config = dict(
    arch='unet',
    model='image colorization model',
    dataset="rendered roads seen from a driver's seat, with toy cars, trees and houses",
    train_examples=145000,
    image_size=32,
    crop_scale_min=0.8,
    horizontal_flip=False,
    translate=0.12,
    rotation_deg=5,
    task='colorization',
    loss='l1',
    norm='batchnorm',
    activation='leaky_relu',
    widths=[48, 96, 192],
    blocks_per_level=2,
    block='plain',
    attention=False,
    upsampling='transposed_conv',
    init='trunc_normal_002',
    optimizer='cautious_adamw',
    lr=0.0025,
    beta1=0.9,
    beta2=0.98,
    eps=1e-08,
    steps=32400,
    batch_size=128,
    epochs=28.6,
    lr_schedule='cosine',
    final_lr_fraction=0,
    warmup_steps=6480,
    weight_decay=0.1,
)
Rows from block 7, named by matrix and row number. Each number is 128 + 32 x the weight over its row's rms, rounded and kept within 0 to 255. All counts start at 0. Numbers have three digits each. After the name is the row's rms in percent of the matrix's.
# conv: 3x3 conv (model.decb.0.1.conv.weight, 96x96x3x3), inputs 9-17, a 3x3 kernel for each
conv.0 103:134150143132147136108118114124109104150139101179118077143141148149148156131140151102051110121074127179153174127111111129131122135130124170113115177147139156141143160162162151156162129135143095090087104104090121112107100129132161033093106034106
conv.1 100:072075059069079048055055042138115120163115078177111074132132144130130135119120121117115116115110107127133124120130133128137141138143163154161147113138124126131104151150151154145140150139131121136145105131121128138130135177164152181061158173040
conv.2 099:114114116121126112113126106149106115143120112087117153099095096102104097098117106149168151127145123116127097144150135153139135119098105142154150091109128119128143051068062128149143157163175092084101113099137154141155155172112124087142102164144
conv.3 104:084062071106095095130127121114112118135151159124137143042010042049017049092065101117127129096101103069077073019024021057069060103111096140096104149138135085089094114102107140137135142142151140159135174196174166193181118080131142027164140091173
conv.4 105:101072000118104055135133112160158061120141108078144118156160177135142141113124123134148146122111108158145125103154176106145175121133121150152195104107097097151115143131142138128134127110109085075113136132134115128146128134167165058130107095088
conv.5 100:098107108102104095085095087155120117183151089194126069135128131139138137126134125121113116139115137143134131131129140133132141129138140191160139136125111124104095142146127151160127133156127130123144101097100144138128130138125155096068146103110
conv.6 093:058060046076072049105080061173125091165129088161113049140141155139139150134136143142153153153157159151161152125137138134154160121133160166132094153127105185139098145143144149141140145139139103079077113098087119100094151181068186164000181162051
conv.7 103:083088093096105103114116099091142169079114153087120149056068067107118110104122111133137119129134124106124123147160141137150136130139129097114141088106126093119156115126142106117128089095099097105108133136139152154155127079102149082112172105115
conv.8 100:087100085082089088073083064122122127108100140145130112058045056089071083102087101121125120121129118142154156061037044081059071118111121095101142031066095104097093135147154144163169130141152111101088108115118116108120126097136100122134116165130
conv.9 106:117114120113100100121116098158131094169127074167129088174168167158154153153140149094122102074120079120143119121135127140143155142142153181155128149141110164137123119132130120130124127130118093081081089073076090077085135103101148114111144173110
conv.10 087:100104106087097096081092089109130148081117140098122132091087099077079084057065068121119121116116110109109096149140144104108106060072069119110119163166159179192208098100095079080075127124103091099100063076072105115119091078092111031131120104185
conv.11 089:108103111110107112109109111160143149102127133114137136123109116118113113103104096095082100084062094055038065109104123097115113083101090111110120112079088166121128110123108115131108122144109120126117105120105131153151132112156050090151103170128
conv.12 098:053045050092067077106074095159140087184163074132151065144146147136137139124126131132114131115087125134134142128119145119123133116135131166165112127135089111113071160150148155149141145143139106083103109117113159152150117168123210134055145065103
conv.13 099:140129112138133109122119103103083106129113133126119126096076094119098111115103110110117114128116134164145167075080077073099101113137142136111114134119116117111125162154169177177191164169184100110086170179168170184175121122122159106103125083168
conv.14 099:114099099120108110127114117043089116131154156089101115100106099125138133128141135143144137102125110090114097139147123157164136134129127105111111127128144125112136024021034018025031066071086137141119144156129131148132151159117158139100144128098
conv.15 099:139142123142154137125146141126117135069123178094112167146144139149138136142128125096126135086090106136132137106091116101078090079067071102088117093089124103093104179163166176167162172161163110116097120110103120110126141132120124130202106175177
conv.16 101:066092104117124133109122134203133090191141088151113098136144130125133122118130122083105066089113075092121087142130111134130096111117099136119104122123125101139141176193187148158156110117121118111129146160168119118118168148036156176103151134155
conv.17 108:123137124126139129116132125108105101145132138130108083121116113074077085044045052059058086089084075091101079135128139143121141118105119094106120069090105085094098114120116123125130083091088092105095058065042065057038139087114107150174105185156
conv.18 095:084062063082074063131132111094084071122134119086110124105108114121128133125130136149150140142149138118133119121134113141145130147140144090068080148133134141126132058047039093079076129107126127150150152177169150179172126059108168019147126080147
conv.19 094:158160151147150151130130141080097118141133134116107114144161152139154149125143147140121187106099148137123123070053077073061064064045051149117109186143161117109126079088097087091108088090123157164151172175157172175171133147137172056140124018147
conv.20 099:112103120119110119134122124078094107133138130130124127075088103072087104081087103108111124104109123100103101104123140087105119089108120121132126156144147127120107004039064000021043000010041138126124162157134176184167145096128168073128154053125
conv.21 104:126109120144142125126130137194169096105113162072154172120090117125111126120098115130137134117150110043079058113118090121098125090096077120121113126097122082074103126121139122121132112107123116131101061086071076086084139126100107120099161169097
conv.22 101:099093076110099060115100062122101104123107101149131100133141145129141139115128123090097091126098093144135118126129148126134146111125136148139135118115114105106100153166164155170158131155134140119127121113105138138119134136115161127000135141085
conv.23 105:052051038083065057135132102175108092135119146136136101113126126107128137087102121083113095107123110053070068070079095084088126094099121152097092133074080148098120100143127124167152112147128169149154152124139134118129143145124141110126128109129
conv.24 090:134129131126125123122123120128144142125145142105111129112110108106111099104117098132150132148167144137145127143147136151151137129120109099115112091109106116139142177156167119101116143135139134100133094076111119108141164107105077092203113182153
conv.25 100:112134124122135129110120118096087127121128119136129119091107093062078075074069082146115132143117134113097109076045082033031038039042042132110096172138124158109098096127115070104100058097095168157159164159154161152156091120131151055133137106140
conv.26 092:164167170169176171155166159199129118114079103144118132145159160149161153153154147144168120165171110166160127109111115121125144143153133162122121139142133128130103127115144136125136142139130114088093087077071107116113184165127149150121157148096
conv.27 103:120116116133126130143136143211130059175114070175151110128111119143122128155132139138162137166196151167182147113121131123128138116125126185128079188109077115063048099116099160185159117138119134150126148154141159164162145119107138030131149131171
conv.28 100:142147157139152157129136145090131170059107165077110169116111122107102115113107107129149137133158146124148142148148135131125126126118119108117099138135114198182159078067073094073087107098099139145154139151161129141139133113187100130229135120165
conv.29 098:117135132116129114113105107172120095169148118152129107149162163134140139123114116134137122136139124127133107130136137147156149141135138188135103156140116148130097035043048029048053048079067142133122175169150176175170164118118178050134195093127
conv.30 102:097095104101102105095099108159159140157134067136128082052037045045027026056042034103100099098101108124129131121118117145151124145154124086115109074098117065097114124134129135130124121120115093105127099113126124124130137163105142148149140099052
conv.31 101:116103091146138134142135142103132152115138144125126151093099113120122132128129141105116113105122110099123116130135131126133134152153146113116115141127127120121118123128125135135121131134127065079045144150126183177167151135089166034095119111121
conv.32 098:097116100096100102113116124172115055163145089163135114166180173152164158134138136077107065125146094149146113127143136149159155145142143137106047146132102142138130136120134132113128136121118118090101079063073078076086168122118165060145182142084
conv.33 101:138080076151092102145096124093123128101159167160156139131130127137142142126136146157128133117105104142146149157142123147153154133134140143124102073108141069107159147086001165100000143105018084125138074142174088143169108132077146000046119152134
conv.34 100:115117105117117107108099119207152119110108158137141135144140120137149117103112091094107111107118104152164137100107121097087087127124101132130079118093089078089094085087073081084071071075066106098101112126109124118109115096095128092109109103126
conv.35 101:111113133101104125099098121190127129190171118173139120130139137117130126127137136092080100091068127149129175116120130110122121090134119213178138138102067118083069122124128129119145131129157106099087135129117160149144130128126137076195132150183
conv.36 100:117118117119120125115109120075104136099126146089122133076086082088096097100099097146133140146120141140128140100084109074079083076075081107074059116117101130163131140153147151153159160151161137149146137140128106119124118137109141137048122113112
conv.37 094:191181206177170196154163183106160190096127182040116184133132119119120115111119122100122123077103093037051046075066062074055091051023034101106147105108150153164179134139131146154137151161140158150160180169175161155166103116104084184152098193195
conv.38 097:122096092110103110114114124157089098074154171098117161158165144165172148164169141125139129147134134145143127123116128085077056081069063168132113162139098108087093160162149147153139128136129099094082096111090126117099145134153148053144129053101
conv.39 088:112108117104103112112112111143142143126133132143136118118106112111104108101100100129116131109094113061046053123124132095101113088100096144136135107090090114090102106112106116125112127139122143143146125125122160165165144102132088069134092146132
conv.40 101:111120124095099103087076077080140215090121180114111143097109102108114111092098086156147151108112098085118080152165152142145135131134119037127167050124156049118147134135118116121112076086091130135128129141134130133125141076089143062101150098071
conv.41 101:144166163133137153127125134091118142109124114102111112117137127119122132108103123146037146085007100148111150111069083076076040089054058102100103153177140147172134107102100119114117096088097099092090132138114101107117106145077166132059132061083
conv.42 102:050045015089077051148141114158126111158141124131109111156145152145141144144141142152152158152152157177177174127145135154161163140138144129110096136109107157118112006005004046051045077082080132147134160177158157172159158093137168032086120098094
conv.43 098:115123121116119121114110108070142193070127185095134181068064065103103105097102101147168142132165136066114087151164152151161148142149139027089149066114154054094140149160160127129131137141139127136133084094088102109099124100103127084114148110158
conv.44 106:134112116129121110130131115121129101139116080158116078123102123113102115116113114135061131160073164145094158129106127129120133129153163127112134138133126143106088137129115125115113101093099062087084065086073116140132126132147096123132095096091
conv.45 096:116115121128129133126130132138127126153157160121120117079070080081080083092093092120113110076096086073094091125131109105123093086084072123130114101114107127145148060061065056062066069077084156165152129133133143145151186171099152104080155151096
conv.46 101:109065073117087078115093085132128110137107084170136098071064069083070069098086086126123131144135148206192212115084103096089111101129134098118113127140117125104068129115137135129148132125152057074082119139136172200170147164162089133113080118143
conv.47 112:121123125121129129115124131131127105171149117163129107126134124142154133141147130104098094151142117169161133108109118127132127112118116169174168136138125071070057071047071061032078101075106145144151109110107148145136138137048143131021127128133
conv.48 103:124119123135130142121110129137127124129112096110104109109115118131135135140141151140154141126159137131148135122129134148150158165156158142146137166133103190164117144127152112095117066046069098099071143131119154147138139143095155109076159117088
conv.49 105:138127138147140142166164159151145133176131113170153137159146160147134149154148158152146130122117115118110121121129127096119122109129130112107126097076089096072081163166173161168163107124117165164161195194189177172167133145195115126185140160114
conv.50 087:103107112100105109090096093129132134098136160090127152104097106098094099073075075060044061060038059055039052115110125099114109072097078112110114119110113155146164129123119131125119132137121117131127091100085119130120117078122080003156125153148
conv.51 097:115112121114113115128130124073117111054121162087123154103106106094107095087103087103072119087045100063051072149158146145151142151148133092104129100131168086120172116105101138123125122112109136154165093101092121116116161110140066100170155137110
conv.52 088:116117120115119115102114116147126106177132098138111112079075081084090083082097086107142107095139093082120072138161135153160132149138117134142143075102131117143177103090101071046065137118130094064078137109118163130158167147098160121132143123104
conv.53 100:114092112103095106092082105141124106184145060143125067052041050046027036051036051141096130101036111060038085140110115098100079092100096068064061112096090134134133116127112118122114116113112127126140121142144097092106086151062167184000141120115
conv.54 100:119116113135141135131144142121122123185147131150162151102089094107117111110128119121130113093097089101105103130142127129144134147154145119132145037073095119119114170171163177176165168163151110104108050055057100096101101077124141076079154159157
conv.55 107:124127118120121121115119129112130102165172120165146111090122103097133104070115083140108112178158142172167146135134138164161146142143153112096109091114128044073080082095100078081088107116100157152161076071084123123106135129091146127049132106079
conv.56 105:074085092104107114110122122143109071167128090175130109151158144131141130111121112101083099116093107138131119109114133112118128095098102188176159129130116094110086150150143151150140119123109113109132107092098122102079169110097172089035147142102
conv.57 107:144128117101070040098047015040144155119154144155168067087108130117143165119156158115121092121123094086109102128136121125141117137170171074114157119101133131119102133116112140150142136151137076081104070106128152191184064089099151027039159110127
conv.58 089:119114119121119119129125119112153128088147103098127082117105117110105114097099104140130149131130151085107098146142161103120132092117125118120132115113130136147168131124124120113111119119100149147157112105126150152175126089130094072140120122165
conv.59 104:099092095107086096129119112113114122143119128102089094118118102117121114115118116143162150122161129108138099117136126154148155129129126115113116092119117111136134086085096088091084080089075116115112098102081110102096159143098121083138089113142
conv.60 101:145138142119111127124115125080122135145145110156141098130122126101101106074082077120071103113058094110088084063066068055062046063090059063110137082109127067091070113115115126118130122113113090095100069068070109111110091081088100058109110137146
conv.61 107:116111116120111121127127119121133122189125084166098114133150120137137128128122127159175153063088093101104072141153103163140117125099117102093090162139083190127099107129146113137148106117127130116123094107103124135122108190175136138127153176107
conv.62 098:124110104130118105127134119169106097202137109153106113156146146161156159140140140123111129126104139146133147109115119115131128134152142169129141148102129160104150180174172168170162154165160042046052113116106148159144125149127170116014158119123
conv.63 101:085060074063049061056034051103124114084099084130143122064045074076052082107093097136070124152081182097052132063028084070047101112126127126143157104126136150147123078082083062051056054032051122145137148164159146167150109105149074143157103198156
conv.64 106:132142154116114138139119118104156155125141112112123130128142128125130142121123136138144125103131107072101067140167133172191173147146154069061105095086111172135126093093108097100122126118142073082083091105085095112101151089100165094137154127075
conv.65 097:106106101095103089057077056120137138112150170164138121099084101080077076060067043102097106106102108116114112103091102111100085091110087119138152120161175077121134142123123113109119034037041139124134125112119120127121151120118117010141161124112
conv.66 106:167180148115132127094126137075133145124090170145104087148159119149161107143156122118091101132126099119109103110132159090063062139132124114125129100099120114150164137155138116149130101142138144127127108118078130120101183088152121160177114114101
conv.67 099:104099098106103093093095071125131144083130168107134153098082101085079089079080077131135127136140136127126124133119133124126131073077079159136126174154143171167172124121138107108124131134120116118130105102110080091091121097180070085198130184127
conv.68 101:061074099046065089073073102172120104182137101168131095117122124123131131121124126128151147099124110106130103123139143144163158143157155189122100178118092213136100074082079077092088050067074062049053083065044149133110133125094158134059163097058
conv.69 107:110120114104123119105129118092120125105133156084146200107114106135147140125135134149183137158185138091111079135138120147141141152136145093091111146137154118117149096121125117133135139142146078055040098083093100102109134082080140077059129110037
conv.70 100:129128126108101101125112113144105093119133124127121118145151136121126118106114109143186136100140094101115093145144136136136136146129125110070047105085084099108111118098069138135107169161144128150154125154173105130152135136082157140027109134064
conv.71 103:100098085126118109132150137145141107239150083038149207126132142111126129097105105131108106137137103109137093129127126119126135122123114142171155067083120080102146138146153136137148119119127141133125112111096098113111139138114169175066056202210
conv.72 106:085082128099082114136131156152101185162120190108085231178168133155149116136132104122125134100119135094104114153164166160154133114082091146104083106137114059096108105125135116123123113143144073082102068082070098107087165078124153069110109073106
conv.73 100:127128110120123122099120139091154115100135118105137142150148135153149123148146123127133123129120092141135132116096109084072076113103099099093064162158100157151119148135130167150135119106098085108084065112088099137110118119129088167102123127079
conv.74 103:141117068124110089129123123158115077198164117120129121067090058114124098127114109126151110122157082218229180116112116130131142138147151160129125134084059137081054117159129111148111078100070095125091075090086119121122132118105159030107135109146
conv.75 102:117106104109090092124093100107100111113129142122129120092089093089089090076074091095099120086090116093098116110112112071069080069063066129123105096099108125152153131143128154169143117131109131115093137129113176176167120106093153065106160140152
conv.76 099:095097082102104090098100098169135097177149102190148105135135131132134130121125118104112101114114112145140124118134143125143147117142140178176164146137133123115107128130123119115113105106100097107123118130126141143128122133136153105089144125143
conv.77 105:053085097070098103104141136160124082233152057193104098140125114145130110130111079109109116112130122121142092125128094172153124113114091147127119112092090116065067125131134132143142115135129136154146128138128111121095180157173183079165144136067
conv.78 093:108104118118108127132126139120136103089115136083105146120122120108120107099119104137092150116058140089068112156165156156168152138146129085074080133152186112125160113125121122138128108123099115137136103125113165168163176139154067102199159150133
conv.79 101:122117139109100115092082103119110133127109089151132098135144142118129124089103090166157154153128156112083116112105115135134140130133143147115113142121111086044100104132118122151137158187150147146141130116133152131157116123088120146048154135117
conv.80 098:091070069089082073085086075129168128091139152119175143094095109110112117132129126154076135178086159141086145117091102097086101130127125121087107127144152101093090132137123129129119122116109143139150072072049062078060172073093108063113133134098
conv.81 102:108099118117106117131116130142157156133117107164109119108099132110096114122111115146152151135134147121111136147101106106111080055078080142115115098093090118119129107076052147124102147144133075101126056064066150160132100138183061164109174151101
conv.82 086:137140138126126119115113100178138123174127105125099103135129136128127130121121120152148148158157161178181181114105114114103115128122128130111114115092086127142134145146142135139134109120115129151154130143149121139142120161154120161104101129163
conv.83 102:101092090142133120142139120141149172092102135107128139132123124119114121112109126126129130153151150227223224089074096081073093096087103100085104121102103157101099117128126137148138121134134136146145166176162150136134113091129058030158100129122
conv.84 102:139152133130143129107124112144118115133122129137135119096096088102104107091098108111120110133138124176179168109113110132127137136138140099096135096057083127077100162157153153150151148140146048072050067088076065089084116086119100091185098140130
conv.85 101:120081099141105094080066047072104097133125089163137097118136117123141120117135121118099127136111127125126109088088109117122131116137139131131143128136152104125130087045047058016020073041034159169167168185165189191167141174060089176022106165118
conv.86 102:085077082124110110100107109160144108165141088190151100132139134128137129117130122106100112112091111143119116104119130123129131121143137164153153138133132077087086075069068072060078057046057113117138141146136164153139131127126145109080144142117
conv.87 093:116111121119120122120133126115158140090130126151141109125123123125128119113119102133086128137077144126101115102099116139129128126130111088073085128128145087108122114108114157133149126099119124132132091094079153154151159100090076020175174127087
conv.88 097:136124106131119107122125128124161096110123065092144119141164138119122110122113112132062080123057085156145159130097143117104110164182160110127090092101103127121150131165155154174161116130125112093130101107142116128147097146101148132020105128179
conv.89 091:152157172140139151129129138092123142101126098096118121139138146133127145123121141140137143152151150149147146118118112115119105109095081135154142160177140145180145142146150166160162173161164112071097146140132130118135075105113147159115148109113
conv.90 101:141171124109131112103115102112128143155146107120126104142165128133144112120132106108100115131158151195184196131107131154154136138125110061085065136142128094142108111082114133076122108090144142133136116111106095079096131143098185106159150149137
conv.91 099:072038094069031071097066095106176198195132056146132105151160114148147088137132096121113123050096143104116157125140123126118079139144106156127111141109088153108104139143137136131117132130110126118144146155111162146106156129135190114206159099143
conv.92 101:141152149132138138120126131140113138143148120134115108127134125125122116125122125141133128137125135173165182128120116142148130142147139095088054129143116091101087103089099106086105128120145110125103135157124167185165094037063157071119121060153
conv.93 105:111111109105101110108109108101097126105154173089133150112122100139140138126128120147148149134134138132114133076089108050080070027040033124131159116137154067066100175184177152154147141142124055067074093113108111128120093083137100072166061060116
conv.94 102:130121126105102102124108106143154100097159183103147120140135146126127140124135132162111165139068151126077114120130122114116125092109103102130159112112162082076106133146134156172179128135138182215191117137126097124123170176092062111203139123165
conv.95 102:125136136094096100085085094050107093119156157089130098099110120087105109027040051157140161097086141083069107101087084031044027040060035121146149164172149117122100127138134125149146106128119083083082098106103116130136098089169079124210081134158